A small CTC audio transcriber, trained from scratch.
Model: 0.951M parameters, log mel input, arch crnn, norm groupnorm, activation relu, depths [1, 1, 2, 1], widths [96, 112, 144, 176], rnn lstm.
Rows from block 4 of a small CTC audio transcriber, named by matrix and row number. Each number is 128 + 24 x the weight over its row's rms, rounded and kept within 0 to 255. All counts start at 0. Numbers have three digits each.
After each channel's rows are labels from the 100 clips, of 14976, where the channel reaches its highest value: "responds to" is what is common among them; "peak on" is the class under the peak. Only what is clearly more common there than usual is listed. The data: melodies that start on their tonic, played by one synthesised instrument.
# conv: width-5 conv (model.blocks.4.conv.weight, 176x144x5, each kernel summed), inputs 0-143

conv.158:098117119103128109168105123125133122150145142169148119099108121109129127182136059132135148129115127181098119099115145165115135126151106158143140134130111141112077130124140157139100136121119076160108105117120094148119174157170145113131103125091139161119124145138134098115111111123105082112124107123097103140088110141135194154136125180119126141134166145116108129139131088165095108127122166129118086163124179118115078109150102135134124
responds to: the note A; bass guitar-like; tonic: A
peak on: A3

conv.98:216151125156148108169103128154122092117138094113094136120130105096149155105124137155148135169143146174109175170122128148111124124125110145132110099126111138142138153117159149133145108089192140127152134135105119114146100106120098100113113097108137136106118089139169104121145091121154171152111123112113092084118114141123198120111100105153115101127105102154140138144165091110136131144146107138114117114165114117135114130076128138150133
responds to: the note A
peak on: A3

conv.93:161135140083107118158130088119202116103161131141103105119160156144138151173109122171112141124151145149145123116129125123153113153159110127120097080144122136096143113094128157120137115126152148141111087159106096123113147130109135129152163158144168109136127179150119103135128116113150111134130110144197138149116114128132171098156133159112095093141148130174154113148119111133122103127093193135138146103165105119169155122099144123165134
responds to: the note B; tonic: B; tonic: E
peak on: B3

conv.119:114127119148144103166103122080120142136105098152102162131134103174167129092114107176134104131152156135151132120148149137142134101111159143116158137120115183141166150090130143125177115104160120107127169151143065116144127117100116132136088124091129131108132141118107145113149104124109089139131111109169162123116091130139174125144135175175121088149110151142117111155093129119122099132197120091135150142161136126119144124085103118149139
responds to: the note A
peak on: A3; A#3

conv.27:118137101158106158161117129109140121128152165099144072101114121144071116160109190153139125134203145144138104123155134145100130131119113101129107111132160109103126136095133094170174141132115064135146141124111151131112102111083107115132099120148131107113063129089138118116137116123143155120109157169173132147110119118116151128134110139127180151105132111103158124123153151096104114135143134090109157118129128158104108158106142156151108
responds to: the note B; tonic: B
peak on: B3

conv.131:094144140138109148134151108064114134140108134175172131102121123092119119161110137165134117088191097062143124109111181106141086103094138161129125081159115109127126112144155089143126146132093108123153126154135128130186128099076130105119104138118154125114123167108152144131160152177138124176146142135107165106127125121115160127147149130106146143115132170110124132157119114131133108134098145102155120111182118120140133142126107142113129
responds to: the note B
peak on: B4

conv.101:120138133145115106127122142075115138142132147110101082087149103079088133116141135109110138126088111159099139155099133145124141142131077095168130127152104089117092172143139129131123112145126162154164150097120104163106158172148111141109133121131152127171098119145165088122131130109108118136109109115164106096140164111072086143115130123161120134105112128102090145130107124128130146151155138109089152129095095127126106136172139105165073
responds to: reverberation; mains hum
peak on: no note

conv.5:106155176106131126144140105121123112127111102120143130124078109120128125148080118114130183142125152140151125090134147123198133106106108124102107149123102120121105140137146151128087121169094140131119147112117124113137151126138121085196055142140111138130107200133109147162104116154139129113123151126130141148126119108148110101077118168095117120133100106097105120090108134148157098089126108106139108107125127129143167186095149133122135
responds to: bass guitar-like
peak on: no note

conv.43:126129120145120104105153121114138143105130099132150135170109107084108143106136192099140145159148083109114089098130135146173133133100124146121144155132125100093181148165131141115183104157096120105108122070118088165102126148122131105115131126130093153133137161107101108131130126065120099139154140139159118146143143140115134147076118159120079118105135174128140136149120134136132164114111110114103201152122124098126156140136149145129117
responds to: the note B
peak on: B4

conv.0:106156158099110076126098153144108143159091130101134127075138159139143097122130063170125101153110091085142113148102132113150151111152204125139139115126126149103135120129139084093176082102154113149108127143114112131098109102148092136124102124110128127129140136125131107108134130113105135136111121171130162065120109109151110157109143140156091099105113170141139134135094106138138097134163166139151153162166132139133147141122133133131117
responds to: bass guitar-like
peak on: D#3; D3

conv.174:140119067133112128142080126137120149108103163143110103107118128135114099133187158168127111142103118112145141092122117130109135129080137154150111096127142200113115122121122110161091132149142116068115096124097118151132112138113128146124110114163146167142152082099140080108107127120097124102131112140173105111120117172145173121109159146165097113131131152141091091134144147138122142130178093152147119114139145150120117106076160118125127
responds to: the note A
peak on: A3

conv.64:126127100148144125147140120164157137116177152085093098088140102149100133168090097142092119124098119106142128124123092133126105054098103102152088117119095135149128170117130135164190110106170112076139132134110125153126113115144129116122160121115115150122140102157149161141124147122124104136149138116102124122148108157115119096102103101148092123127128124155116140129149096146099136177128073122139127144095088101101134130165152125093162
responds to: the note A
peak on: A3

conv.136:086109133114120119172177156121138152147099150127103103083131133078164169115183155136154120148151179132116136087114099134135120163154095128122090186132095138088124118171123098150166153163159117137131097096126103115110124117188111137128131093155119127107098119135122112068080107128108179150127123142116125124122131133134130134117123114120137145138125148124132105131169146121118112163129136117162132153122164082117129123154121139101140
responds to: the note A
peak on: A3